Weights of a small image classifier.
Model: 32-pixel images, activation silu.
Training: adam_atan2 at rate 0.0038, 13000 steps, batches of 256, held-out accuracy 100%.
Data: trained on abstract colour fields from 500 small random pattern networks, 32.7 epochs.
Rows from block 3 of a small image classifier, named by matrix and row number. Rows with one number belong to one channel. Each number is 128 + 24 x the weight over its row's rms, rounded and kept within 0 to 255. All counts start at 0.
After each channel's rows are labels from the 100 images, of 14848, where the channel reaches its highest value: "top examples" is what is common among them. Only what is clearly more common there than usual is listed. The data: abstract colour fields from 500 small random pattern networks. In brackets: how many of the 100.
# convs0: expand 3x3 conv, stride 2 (model.blocks.3.convs.0.weight, 240x40x3x3, each kernel summed), inputs 0-39
# convs1: project pointwise conv (model.blocks.3.convs.1.weight, 64x240x1x1, transposed), outputs 0-63

convs0.137 [131 104 151  99 149 156 146  88 120 118 128 160 141 130 110 121 148  86 137 161 120 162 135 157 128  92 143 158 129 133 122 115 145 137 166 116  82  67 139 111]
convs1.137 [106 104 125 121 159 110 102 149 124 116 149 138  77 118 147 124 100 143 121 134  97 156 127 117 133 169 160 128 115  84 145 170 134 130 170  74 159 106 139 161 156 117 152 133 129 126 117 152 139 113 137 139 144 171 119 148  94 113 143  71 109  89 125 111]
top examples: mostly red (35)

convs0.160 [151 131 133 114 131 123 104 153 101 129 104 143 161 166  98 133 159 140 152 139 111 125 135 119 184 102 133 152 162 136 143 113 174 126 127  87  98 103 168  97]
convs1.160 [126  82 125 149 137 134 136 134 106 131 138 106 108 120 119 132  90 122 115 170 124 113 149 136  84 131 110 125 107  76 121 153 124 120 151 112 119 127 148 169 108 174 107 136  97 111 116 131 115 156 141 220 147 154 128 106 135 105 146 113 108 121  84 113]
top examples: mostly blue (30)

convs0.29 [160 152 142 125 151 149 161  90 119 145 102 137 138 139 103 124 176 153 144 165 117 166 128 146 145 115 156 140 149 130 126  97 151 146 171 112 102 109 126  79]
convs1.29 [102 104 114 126 132 124 132 160  93 104 143 102 111 126 119 130  72 143 142 170 106 146 138 140  99 160 129 119  93  97 165 169 167 106 136 100 140 126 162 131 159 134 120 121 123 130 105 133 145 158 164 159 128 174 143 159 150 107 148  85  89 120 138 135]
top examples: smooth (44); mostly blue (41); bright (30)

convs0.60 [ 89 159 103 121 146 181 140 164 150 129 147 116 135 152 146 122 132 157 164 107 140 114 132 122 122 134  93 108 110 174 102 190 139 110 155 124 129 127 151 128]
convs1.60 [153 141 121 165 109 146 143 117 121 165 107  99 122 122  96 121 141 113 127 135 130 129 156 180 101 127 115 144 144 127  66 112 119  94  77 137 171 150 134 114  82 145 138 137 111 131 156 101  92 143 138 100 127 134 118 120 151 126  91 174 109 112 121  83]
top examples: fine detail (57)

convs0.207 [156 115 135  87  82 130 137 131 105 134 115 140 132 112 102 109 133  98 122 134 138 179  65 130 108 106 126 181 134 133 106 147 134 123 174 125 121 131  89 122]
convs1.207 [109 158 123 125 112 123 102 196 134 112 133 124 108 111 131 151 107 128 119 159 140 132  92 119  97 178 159 132  80 128 152 185 129 124 142 100 151 134 122 111 129  92 152 167 116 152 109 184 123 106 161 127 123 161 138 137 105 126 159 116 113 150 136 135]
top examples: bright (32)

convs0.150 [125 135 161  62 115 117 146 117 106 136 126 126 136 122 120 145 130 104 131 118 187  86 131 137 115 140 142 209 119 100 109 121 123 110 107 131 137 115 145 140]
convs1.150 [124 116 139  86 134 115  98 138 169 153 151 138  95 142 217 110 152 141 122 130 135 125 117  72 144 149 128 111 132 111 108 125  95 112 134 118 167 127 119 123 128  97 164 145 111 111 132 154 157 117 150 121 114 116 133 117  59 151 131 120 137 137 103 112]
top examples: mostly green (37)

convs0.86 [188 155 107 125 137 125 102 138  59 128 121 145 112 120  98 134 115 101 127 130 143 152 128 104 124 116 116 161 126 106 150 185 140 131 135 124  95 132  89 146]
convs1.86 [127 159 155 118 127 168 130 151 134 130 126  96 139 103 120 149 112  95 114 119 138 156  74 145  94 129 136 140 118 153 144 149 114 127 124 121 172 138 107 137 113 109 115 178 120 136 105 177  96 117 117 150 140 111 140 108 128 139 224 120 137 127 140 105]
top examples: mostly red (29)

convs0.163 [145  96 146 134 167 121 131  70 112 126 126 138 119 123 134 146 144 113 112 168  96 144 148 144 141 102 160 162 137  87 144  67 135 150 121 126  94 102 127 120]
convs1.163 [106  81 148 107 152 116 107 127 123 102 154 158 123 127 135 138 102 163 142 124  99 153 119 109 167 142 147 120 131 122 161 136 154 148 172 106 100  83 150 166 178 125 115 108 134 126  91 136 158 123 121 150 141 148 138 141 111 109 158  77 120  80 113 151]
top examples: mostly red (29)

convs0.238 [132 117 119 135 123 146 149 127 124 152  97  68 112 151 142 119 131 140 199 118 134 123 107 162 104 143 144 115 112 113 103 169 138 108 160 132 122 173 131 162]
convs1.238 [175 114 151 127  39 153 100 138 143 137 146 154 125 144 108 132 136  86 132 142 133 132 131 146 124 135  97 116 145 162 100  92 143 104 128 143 141 140 146 100 109 121 119 152  88 133 130 116 105 156 175 105 107 135 179 141 145 108 121 149  93 128 112 114]
top examples: fine detail (35)

convs0.2 [136  89 182  85 150 135 177  98 124 154  94 136 126 140 108 141 157 105 148 150  94 140 142 159 133  84 134 162 124 121 133 131 128 140 144 110  92 128 134 137]
convs1.2 [129 116 142 104 128 120  99 130 126 124 167 135  99 146 125 124 118 140 134 142 118 136 135 128 120 164 136 123 125 109 127 133 153 109 183  60 155 103 180 152 161 127 139 119 108 144  99 152 130 120 176 135 155 167 160 137 103 115 153  97  68  94 123 120]
top examples: smooth (33); mostly green (31)

convs0.63 [147 144 104 133 121 121  77 148  88 102 172 158 156 123 128 136 107 117 107 142 144 149 111 106 128 120 127 149 155 139 144 119 150 114 154 147 112  54 100 116]
convs1.63 [ 90 128 110 146 186 134 136 146 123 149  84 119 140  62 145 150 112 134 113 113 122 111 100 140 125 117 149 138 116 120 149 198  90  98 122 149 133 122  88 151 104 128 124 146 145 119 133 126 123 113  73 147 127 117  71 117 134 133 135 117 162 129 128 131]
top examples: mostly blue (34)

convs0.226 [123 118 114 148  91 121 152 120 139 131  73 130 137 141 100 119 176 138 185 137 128 165  99 135 138 111 137 101 131 131  64 129 126 126 169 102 125 141 132 118]
convs1.226 [150  95 116 158  81 129 129 163 116  78 139 144 101 142 102 113  98  51 108 156 131 134 159 125 123 124 105 126 113 123 123 127 164 162 142 115 126 177 131 113 107 132 124 142 111 112 147 132  91 144 173 124 123 146 149 148 147 106 119 139 112 154  86 107]
top examples: mostly red (28)

convs0.172 [137 148 126 136 102 117 160 105 137 133 106 138 115 104 115 114 150 218 125 150 107 156 106 140 132  96 144 117 126 162  99 107 163 142 149 134  91 138 133 114]
convs1.172 [118 135 130 149 115 141 112 136  41 104 117 127 134 107 126 146  68 152 163 162 108 132 136 118 116 144 139 158 120 128 142 139 181 118 134 119 117 131 184 118 145 141 108 116 131 143 104 113 137 154 150 125 137 165 137 144 171 103 134 139  83 148 145 159]
top examples: mostly red (32); smooth (31)

convs0.103 [124 135 115 131 134 122 255 138 117 137 136 129 127 134 127 127 111 136 135 112 136 118 131 132 137 133 125 131 128 120 142 127 140 140 119 127 129 115 128 126]
convs1.103 [132 109 110 111 111  94 164 119 115 147 140 112 128 164 130 102 151 132 154 138 132 148 156 137 126 182 122 120 119 118 120 112 164 131 114 101 148 143 173  87 164 124 167  92 137 168 125 117 155 137 184 100 132 149 157 151 132 153 109 142  75 111 155 119]
top examples: fine detail (37)

convs0.94 [161 115 165  88 149 102 150 125 108 144 111 144 153 164 107 161 169  94 140 133 139 111 151 132 174 135 138 156 157 121 158 116 105 156 109  97 145 118 140 106]
convs1.94 [120  97 103  90 141 114 121 141 134 140 174 111 111 174 142 100 135 126 106 143 150 125 142 118 105 142  92  78  82  63 139 148 116 103 148  98 154 127 143 141 145 132 127 120 110 126 110 165 132 143 160 190 141 133 146 117 108 147 149  94 115 129 118 108]
top examples: bright (26)

convs0.39 [105 103 124 141  76 110 110 152 144  93 136 136 194 146 144 152 124 135 122 125 109 114  88 109 146 141 126 110 189 115 119 109 121 123 113 150 154 116 140 162]
convs1.39 [ 95 126  54 138 140 117  64 123 127 128  87 182 128 118 106 128 147 113 125 133 154 116 137 100 133 117 131 117 107 106 121 142  98 132 164 140 100 131 118 128 116 134 132 117 146 130 138 117 124 113  98 131 123 137  59 113 114 137  86 152 139 179 100 144]
top examples: fine detail (51)

convs0.118 [122 139 131 123 134  40 113 133 127 121 127 129 139 147 143 150 141 141 132 116 133  79 142 105 178 136 124 113 145 121 142 136 118 146  81 147 141 119 173 165]
convs1.118 [158 116 128 109 148 153  93  86 114 160 139 160 161 164 131  83 130 130 124  99 135 105 154 120 136  96  94 131 136 109 109 100 127  86 116 115 106 145 137 144 124 142  98 102 136 130 134 134 111 153 120 161 172  77 145  95 140 173 133 143 110 175 122 151]
top examples: fine detail (66)

convs0.139 [156 136  97 144  65  81 164 126 110 119 115 105 126 107 113 126 158 136 120 124 138 163  63 133 107 125 111 116 134 115  94 139 118 162 145 158 128 138 144 125]
convs1.139 [127 191 123 123  98 113 125 155 116  92 127 135 141 129 143 134 118 120 134 141 143 127 109  90 119 139 143 135 101 154 162 132 158 177 177 122 134 145 130  87 150 108 136 124 154 165 116 147 123 101 141 110 121 135 150 148 128 135 141 147 133 164 218 147]
top examples: mostly green (39)

convs0.203 [112 120 121 134  83  93 121 152 145 119 124 121 118 159 190 117 118 153 121 119 129 124  78  73 159 148 114 113 134 104 119  97 145 127 116 124 160 125 138 172]
convs1.203 [158 112 123 137 117 117 108 126 159 136 135 178 158 154  90 122 140 131  99 120 148  90 121 128 154 115 115 123 119 141 110 114 114 114 134 149  31 138  95 109 100 108 122 132 123 125 154 132 141 133 122 121 122 101 139 112 134 153 109 176 130 193 136 157]
top examples: fine detail (74)

convs0.21 [116 110 132 130 127 131 161 100 134 138 100 110 105 159 116 136 131 119 210 133 161 140 119 155 125 142 136 119  74 119 105 143 127 122 163 115 137 136 131 185]
convs1.21 [187  88 145 124  89 139  94 145 144 118 175 179 102 159 131 100 126  61 110 122 118 157 136 122 143 135 111 125 141 138 115 104 151 131 116 112 143 158 128 107 121 103 135 159 109 115 150 141 111 145 167 110 125 124 184 153 130 126 125 129  99 140 115 104]
top examples: smooth (29)

convs0.180 [166 132 100 139 109 107  86 148  74 120 122 138 113 162  98 112 103 106 145 124 164 140 104  90 143 134 131 144 126  63 143 150 152 117 133 122 105 129 118 147]
convs1.180 [148 135 158 126 126 164 130 162 154 123 141 123 129 117 133 133 106  77  89 118 130 135  89 121 123 109 116 127 128 147 135 139 103 130 129 138 121 144  83 141  90 111 100 224 106 105 131 169 108 131 115 155 125  95 145 109 129 127 178 118 152 152 138 138]
top examples: mostly red (30)